{"arch": "preact_resnet", "model": "image classifier", "dataset": "simulated grey scan slices of phantoms with and without marks", "train_examples": 122500, "image_size": 48, "crop_scale_min": 1, "horizontal_flip": false, "translate": 0.12, "color_jitter": 0.1, "targets": ["finding", "side"], "num_classes": [6, 2], "norm": "batchnorm", "hidden_act": "relu", "depths": [3, 3, 3], "kernel_size": 3, "stem": "single", "avg_pool_shortcut": false, "widths": [64, 96, 144], "label_smoothing": 0.05, "loss": "cross_entropy", "init": "trunc_normal_002", "residual_init": "none", "optimizer": "soap", "beta2": 0.95, "learning_rate": 0.0014, "beta1": 0.95, "shampoo_beta": 0.95, "eps": 1e-08, "precondition_frequency": 50, "max_precond_dim": 1024, "merge_dims": true, "one_sided": true, "adamw_lr_other_params": 0.0028, "max_steps": 21900, "batch_size": 64, "epochs": 11.4, "lr_schedule": "cosine", "final_lr_fraction": 0, "warmup_steps": 650, "weight_decay": 0.4, "adamw_weight_decay_other_params": 0.01}
Rows from block 5 of a small image classifier, named by matrix and row number. Rows with one number belong to one channel. Each number is 128 + 32 x the weight over its row's rms, rounded and kept within 0 to 255. All counts start at 0. Numbers have three digits each.
After each channel's rows are labels from the 100 images, of 14976, where the channel reaches its highest value: "lies over" is the class under the peak. Only what is clearly more common there than usual is listed. The data: simulated grey scan slices of phantoms with and without marks.
# convs0: first 3x3 conv (model.blocks.5.convs.0.weight, 96x96x3x3, each kernel summed), inputs 0-95
# convs1: second 3x3 conv (model.blocks.5.convs.1.weight, 96x96x3x3, transposed, each kernel summed), outputs 0-95

convs0.49:067121055124149142073118165131117118171078123102169121123113085083103141145129089183134101105137132095123124121072123136096087108112159190082068130103066144109081128121124107138136093114092092141101132103108128174135098048106195120138125152127158181134097097134093140131112097183176094068
convs1.49:083124065081131096115138145156091106079084103144119116113096099130106095070136169138164104093106074076111161115078112147108101094100089098188121156111087184117061152080103116157103143101152198072089102094112152097126121125103131127117131108129129130077072125130177162118155115098068091148
lies over: organ

convs0.66:102165143152085157149107108142128138137091150150108089067190077105091098172081122131091093147136159072138165175125116156096088131130144164061151089126129112138077121122133093087101149136106087135204145132102114093141133117108103147112096159106139148171130095107097207070126108146166077053
convs1.66:125083084131128133108199119220102073117070112089105118171162166144102165096114140100127134117096117146096150121076050101149169159158159066146095149120137102182091076059079133151164147089110114130177113107096158121106168120130093107091120095097128099114117092115163128150170127124114125150
lies over: organ

convs0.80:104147120082150124138114149076144167162125174094155108170160120171124104138050051119157105105108132061134202104119092131144092157056105139133122165129121092161079169148103089147133099120149123135139111077111112194097166142137153175156119141080207120132106118088109136137093110137152177158
convs1.80:183085091162103121145126117137113092119182046115135074136163157031049095137171133127159122127087128129118091078102147079100112174123165129129094071173094121092112160123113110134093131129078104192097142129154122093175134135142131100136144089090129092132143116141098126104132104047104122139
lies over: organ

convs0.13:206187111119107080100117083097121109129054168134119138109150102129048133120123092154153123202156164091150113127142092118092104141077166117112073096087121132131144130109144062114117133110132121123124128110130107083115087145153097121141083123148160125074179140131088109124121091164137012120
convs1.13:097126124084133128078162173156117096066145070142101097177134102186122143187145168149133123073135152118097148157121075130063082168115075130122133125141107079187092123136119157114023116099106116163129120130093147118110156094103142093128109130115054145173093144136134121183125102114114120184
lies over: organ; lung or cavity

convs0.44:052129142119128127107144101128142141156104086087091138149200168126086163165122136105134085106125129049099099103079038102135166125081194112069136099073182127081153156115145083130123142149140149103122116079110102095142160115165145106090102075095150117117111121145095137186111138103167139151
convs1.44:083105126102162066101143163142139068079103076125127135096094119139134178155133161141116166101086094134119149143082095106145148135137052118162186130068115132128115100108095155141123168051075095110144108141174092116095178082095141133068121088123108128125149108138159059144099106111061097111
lies over: organ

convs0.59:069124149119000117140153117126103144093110165175128139153103124084141093120125135096122130132123132070136150122110130157138143146081094106094200129152194133149087130097131122069130172138121138103196133105105138163104137130084117127123108116148143106158117121104030108086090186082096157122
convs1.59:140158113157163112095122100088190102144163020118108144138170171087111098158090132107118111181122110128133147103119088088155191116162220116115155151104135135128162067157097136109101084076129103157121130155176127160134114193101096167114153106103112103090140123076120085108093149092121112108
lies over: organ

convs0.45:128147129118101088127163105127162154131142139160172212169146134153114099190144115108169155177166157057111119154170120078109184161078147111104180146102113122084115130193137129192083150141132122156141079146140163090157131136117162157120121112165111142094085115140061150151077121057167130105
convs1.45:107080124096132092095171119087112105083075078106154065117107123158142142132139150106105118113110104101113104137086105063128166127099140135113121151075145105157107077065027150098153089117110114095136145167120065104077154104140127143095124085117117089147093084122193077134167167073107127133
lies over: organ

convs0.75:148138158086197165203117126141096072103038121147128102150125135107104107167119110144052156132110144036104140151115184161122126190109115123045156107111083141095120144132176168129153084161110148099130066135132068143095130116137135115124093127167120136125179157133142123121104146143101135110
convs1.75:128159096119055170099145138139159117146125048169131157188144140108112125143095069092148102135112125076163097061134102070082145106129167127110151131081147222043094117179155079163096118122105085140140132111109146175136125173134091125144099081148130130144099135119137118121120092104170115108
lies over: soft tissue; lung or cavity

convs0.58:160100124138182118097112119179109113109144150119125100065108061076110135127075167119106155094098094131115144149095110120128127104117109165120130131114128067124149131176135197026141109115154138129113127108103110104074100092149119108158092142091147082108155074135084134143093113137187230083
convs1.58:207125073152146112167128106108116100186214078120147072140098112071089112128123105104096077076093119075134183073106109121100076116114167103100141083126122143095134144120143114130034098127062121118110111123136088075124146145168126166156106150122143151143132108084125126086110109137104116131
lies over: organ

convs0.62:126093128095171172148135124115147066143090175150136181105099092148102098192086111114117092111109125140087142175150093112120185152104166151139134127085067142075140126124108125150217126104055145126090092071169130120144167116143198109125124129103129116169112088185136151172096081144114149094
convs1.62:128057104101124088129116146085145146117132060114066140130130092158087129086107150083088087135109086110149077079089126079096120117085076125116126119124128191134115131127200110035119098057141153128088099109082103091116113111136073122133089139139146125129086097125165146114117138145106071083
lies over: organ

convs0.40:084128110115083123107177122130125104161088152134153091141158121140124115099118061105096153130161070095155120111115088095152130087088109115124161113109212111132119144113092108140128232137111173115097026123110094128111140170135129101057104069094141139123062124150090158082097143140127114118
convs1.40:081152103094124123090174175144137133122136091097106102147127097124120186133167139130130121078101125171102105117089120122121136098136080138105083124138131096192062157102125175081079171095059131119122146153142133175102123076097161109140101116069023122131157159129150087167166095110073090140
lies over: organ

convs0.5:028128138160070147141135096097125138173111137120122126139101133164167122084103119153147049152146131109158142094094122128092102139147117085158106161142157144207147151070131100117099168093182090122170142117058107100103142141129092114200169156124112103099092176096097118103135142113089080174
convs1.5:104102121120124102102093115119192126096182004100111142178167126128167080174160138170136111126129151124134097094177111121142132140127129120129104159158138072182125122185168138098102128086133106204097126168146153135163109175131164119120128136060082131122164153118104105153137077142082078152
lies over: organ; bone

convs0.42:100143086142090151123108016139150099126193146098097119157139093183114163136079147134082120142176099101083129145163112126131160137129154061129080146079104104093108061109146138172112086145106083113093096090106131108143159096118148122131104095143185153124084105100114112140106063069150123100
convs1.42:129157118139116141124143151131073126099048158129160076099088106134168134110125137110123118108127084062050107126072122093093107073120095123175096144108112107161080145081009138144129093098154128077131120099138121098086168092136154142135158133111149070139101129124173114115174146095083115146
lies over: organ

convs0.33:158120139093179127119107096157125110140153208125141137100130116120103106117104118044076126193108077088171177133114159139200088101128121127148132199151120091171078150128080137106118138121135104110120137110114123115108136111105110197175078114107095132183060194095149115108126110161091130085
convs1.33:118125098114149168106130141101110109122095055118142139111086154128094116123143098105150083100118136116107112110107090146055099145107179117117103153131166058195145107124072092118135131149201131197095090095114159155096124126139102138115120136108146104192113180075137133119173095063077095201
lies over: organ; bone

convs0.48:051084091099038147126126150100130141100101074097070180160103131099178134111137126097112089115129100147148170137139066151100092158147123091101119118137165104135162127121121150149102112124119174134132086149138082106113119114144133139120129083096112104087051090106078113120093143046104208150
convs1.48:176126129101139107126089129126134090118180054105137038149101091095170109163134213160121111073115113124083128098072137089136142160113074127133124150126111111090120167145066134106112136121047085106110139102165114115104119144127168148146116105075090147115091102091154097149143108063074104148
lies over: organ

convs0.89:149138115125136116096116156144094115165158088079132086068085158089154219107192094132085130077164116098113144151114092121150159086127143165087059129114111155117161139129108106181061076118135108094087138131110136120134046101146083138116081109149182128129095164148120097150133097174101098137
convs1.89:051104055097134071103121133156118088059083114127142173076133085192169098128125088172149118082135095087121152165172130116178083136070094175156150129115110132117119132109162143143107131142068102113093088117126076076153130125112144125134097061150104172111076097126123123134085126147112144125
lies over: organ

convs0.50:069144139121076165130126136144145172116081137126106080109171132186160146089160104135126174167179083149126156134157079158132135103112117118188092110092158139148101114140135121178172156132124156127110102124117071079136181193104114096100129207128058122133108065118114150141089148067090104170
convs1.50:098109142143086132133091136099132131120152084118116048137170092110091066090207087090150117129067160139169082111050121063096095100117137127108096113121134139169135180146122104092119141121133083168091192165154144123098117104099086108121145106119104093145180105167116130168119088113118104190
lies over: organ; soft tissue

convs0.90:133184186113086083151115100181104135134086186144132127099126109088129103190207137107126133149131153105132080119089172135098130098118094163194126127115082142079092171096098094106117157141063110114118174102133110100120089092113136149117084122173130170105151108181127175135114048117127140080
convs1.90:152155075103114148075157110106067084097106051147164114156146119150073078107127167087144085168108104125148114126067103145091139128111203058103098164173157172141141103093087071094140121126168146184125114129111170119101087150156087123097160095141135126120122139105115146114160146080087118166
lies over: soft tissue

convs0.46:061089093105133169157119045103092079088085133111124067131074159117129099161086129120132075167107120090136146102085142109132097158065099092108131160144083106175099098137151115139119068089174063133129138143072100105092087105097122124179151113108113096097133151140062097149153126142146147131
convs1.46:079104098066125138142094103097160104096167014112128150151162151146160097212102114130145135154164103127116103128183118126145151119134096161175111119141125093132087110174169149103100100102168120147112076152174142126142140204081127119108143131145077150116103132110114134125185139140063061147
lies over: organ; lung or cavity

convs0.16:119157118163123143135164099131063129087105118128101092147105169092181135146084091146139103151126139074153140075104169155129157146106104109134128153093155142117133139055127162125118153148136141210188197196102092094108116167149114159108162058106113137124078149137120149068108165132140066187
convs1.16:149110097075138110112105118096185147100183007115149120188170143104148097214113121174176136117158108161151114103183074089154164150114172133150157161120158112094116101162165149115135118075128090143117127131178156139143143185131123118113109160091142125096135110116104122130154107145163070095
lies over: organ; mark

convs0.65:073069089118042139112147061112090166091158157145152094120087112130120126095147134153126092110117128119158162115152135096078160093147057075138135171122133118116149139113102141121128094143158133141128114087117181087050103166143081129147121110165128117048120113127126115087184090154094097197
convs1.65:166077109106136121141058074135113115153126060107147147171097108093125074137076075131111118078121089123120088104185164114121142111130143127170103109085120078134154112177203124099095117096103071126091114150168069116102154153108174182102092131138094095094172111096094101132102109172107128092
lies over: organ

convs0.12:164187162130174122129108117086137094122136132096099105112182137128142099202172136179121183125136148161110219179120106134126131139082117108047093148066118159132149123145149160148178131156143141086163072135153100111176110086117129133082098160179124129166204097154108130156132136120094145102
convs1.12:132135134140111140083116144156082108139136078134120160153161128138126128109097119027124082124096140046170127089130107107087074113156106118140140102076111255078120107144141097145090115108095119167107129122095159109112121106125104106166097090135114095152049136147111133128083109102139109169
lies over: soft tissue; lung or cavity

convs0.69:086101133114071075126121119109090134122225127131119152074135097092153082148147091100171081198082138128131151123137160123095142106081137187122212155133116107141127113163123114178096108130140129160159186156147226091136112127101116122108104157115120114184114126113141121076095144131175100121
convs1.69:133100118113172150121146076107102086150137073099106062139174162093077095102117147076101092158113109143121107140112144124093145137117190128084112188125142092181141087065073117137196109143104133141134083116145052102102144202140134162102144108124135097118092101091134110126151193093144154084
lies over: organ

convs0.32:160139136118116132163148084111152092126163191088133091179105092158088116122075102149125142110135093096118172120201122112115154164115122082097130127060085122093160073130113180188117111107129131121131128140117172173172151040158090144129109086133100129173139082085065125127059121097145128098
convs1.32:113137136113091148087159132089064104152035104132130049139108110123120121138118085094123104134129206129094101106093077112049076158132128125129105098114138122159083162103048111140127061125157113145125132148128105149088128131097101108162101125122194088185112152113157180132149122098123104167
lies over: organ; lung or cavity

convs0.11:135140165098125158110130172087172185212110140158097200149140134093172110094147103150113157112098140115113157131082153114089119127068160084115114106173144181129160135157102182037124149114129134108165148140170139158104148166152096094132134131127100091098192129123153132117077172091180177122
convs1.11:162124198100099125149087111121129084197245149141141120084111107086115135113141138104114111072106132225126133067110146126109116114134134128101109067072129153081141117145104140083067099166095191098064112135098134149103109144161130145132140110131089156143154124087105119109130151103125123108
lies over: organ

convs0.85:159172057103156120106115170119103118179075118136161102147164124133168140156167118112093129109142149068055100133122158118150121069095131155126189132136129118121075103089110128133123076206101118114125137145099032117192123105107096129114107119174136139177087106120077131156099123073113157084
convs1.85:140145141106102114085112155106096134121144108105240108101127119106051179122126053117100098113129101088172101121122140105104116084106118148150203091047102131122112098107145143110089131144094077091109153146073174150168149144111097100099179109129094095145144128128106071115097172120160121094
lies over: organ

convs0.27:170104136115111145102074112110104093119203147090135102115127063057174146145167118126069112114112150166084124144163064148197136112085126177077050170118091129123143088136114130174111112112093106128154114137156151095135105119118145119084103121135162103174188136116147048092122112160138134099
convs1.27:109137074157147105171127161158083125151108156176102130092099118099160114132043132147132063119120072072122167094096125139125065107110093134164126105093143130105105136093097086174107083120114149113122116065064097078117131112129127126106127073112138122092017105115132150094144121115128109071
lies over: soft tissue; organ

convs0.7:214154117089154170145106113109070079090116120121094093166052099073129111079130140154117125104134140135174109100149099160084125157140065088093090158096164089112171109103127139162061122099113170141151121111136092163067163107161107124132160091101102126110125145121060072082138144113111116148
convs1.7:073145171112153133092110093159205133134149051100096176141159116087165078193117063132126104091145145144152132125189122108153127073121138166153160116078118092138118117196174144124115129096095109147120107125153171091124120127098126143113088163109119082129128131102097083166057093182123123081
lies over: organ; lung or cavity

convs0.43:142139170141158120167178132092108093109114123119137156150097142172136123170091108133136154174103176068085089131087163131114176158089100098146177112105150085071091116178186140119146109091169166069102115170142114170096132159166138101089159078147155116142037141179119109118162172122153099129
convs1.43:100143111092075149117161170074152126151146020154172111168159126098113109173127077108137085177108126053165127122123112101114153112099116141126112165085112148107136093182119123091068089102132108108068061180109094131130127177119096137098121097146098123109152178096134129102158187113153115121
lies over: soft tissue

convs0.82:075120113133163149129083142194091146127079134134120110125095114127190146064091137128124146117132094093113182119049122093148098152176143150074106100095100173183105105104123121107141126118137106200138123129128133165111089078117111124157064120132193118127078107088071133096131071178179136097
convs1.82:108119049154139096083142134148095084066083062134147172122153111145086094144084085126113191146088115154100161106068141075111084154110103040172110100191106137084123127108113098164111117114112100135161120069129107118127119135100134100079107135131155134112093102101175147133140128073083103131
lies over: organ

convs0.83:193091189105128102086168093106157112178122146225098121134134137111164094136116130121139145148102133159151122108130166146101094108121143071153108117162101107176129092166125178065109075127119122099169125192160122103144174153167122141121143063100106111076205159101108167128135088098176130135
convs1.83:155128182124073141137066128111090131174242159085129065106089091073140111117152144096099067098115143177115077079119138170076097133131075113078104082098121124073135109120111129084089090169130159147121121121101141095110109084162114134137106136106120144138156101113088128096124141109115105082
lies over: organ

convs0.20:103111094131074139141116158119085112067157100071109126126127108067157196126173110162153068107152149126052084095170136071097117144147111148091068135116101090150111146135099108110173069135094140148129183174166119137133137055111144108125114104130075087105111147086109122145092113123127197136
convs1.20:188130102144118115095097126166163141145123062113128126073106090099064082119149102128130116088096139087133101054115126089127112133096128124196181105124105181078102096152192063098074149102074101133076123109149104085196122151110130135126124110114130089110118087119115102096087098139108145077
lies over: organ

convs0.21:146170137120128156144110078111134085100154150178106152127078072152054175093146103145138136135192101136143144171150129084065175131126122084149132094086136148156141158132132101137127129121065156112084107086098166158156122131117070118140104129137038205128096133146127162085082141118192143152
convs1.21:075158108100112140082133146176176114108089073081121142125084073152137109142157143102097123082106125097137161076122103088136102115083100127111148126098074099146090092090144170156057118118061089117122126137088137105126120113107154134116080095078085095146112106100124075179071101135059183133
lies over: organ

convs0.78:142133137101091140088074086135117118160084108112164110132097099073107150110108112155148136098158113140093155094134161158104141108110155126056145087149091085131082159125070090174091118137057084091119067181082127151135097070099071111142106153145092145077100112101076168098096149117121113074
convs1.78:083122088085133102069160138180141096113119116116116141143091069181129130100151198104140131117125091096092145099097126078121103107101073085103122130120080162124073110070112153148030140101083159119091078129093109134156113121085100085132129145072058104133084119136181138140134110128097131152
lies over: organ; mark

convs0.76:101198182133109147170138142189118142112086173125153111145122138149119090099076157120098177126126167101138163114099119137069145147136140100127094110096159195124135109141147130125176159139109136070104067129142136092119112149138076052104128136177122185162175083203131113091108144117103048116
convs1.76:138107124162126091117175204111116115137113080166131103162203172118058174115123091093147090113085110129163092160075107075093151107121185134092107164115173126176112101100114103116130154118073083170117145166102116125074111105134076110119092115093103090158150082162156101180156118096135100129
lies over: organ

convs0.0:180146186131074102121153171100158096190101161131081118149105108096139166071178132143087108108123103145097077108106163082120105104072129070166114112150137100100090103140151158046082099136122113127157125162161135083125084092141083118107121085106049148158183095133146097104119146147098133122
convs1.0:205124172154097147134118127103089084196161154144152051111118124110142100143137138088111077082087173162102194070100110169098125139110145132092116078112131117109135139122100128130063080179099172105101155135077129178085160132162115128176108134087095166138169108080104134114144127087122097104
lies over: organ

convs0.51:054098089122128119127083100116132151072119119164099179109106116051131129118134083120121123101123110142147117084136157103132114135106090121111063131155157129162092149101085124086169176123138124142092159135156109089063130173123147148144093207096123103149111107066065124156124090143113234123
convs1.51:201105118124105142151086121149103107129234074094130071162132128066078095111171143107156133099083120157123096083079123077105135144126153092144091128092132121162163150105093064086112179100096080152090117125158157108162090127140162144116151081097130126143143112110110117128167113072076143141
lies over: organ; mark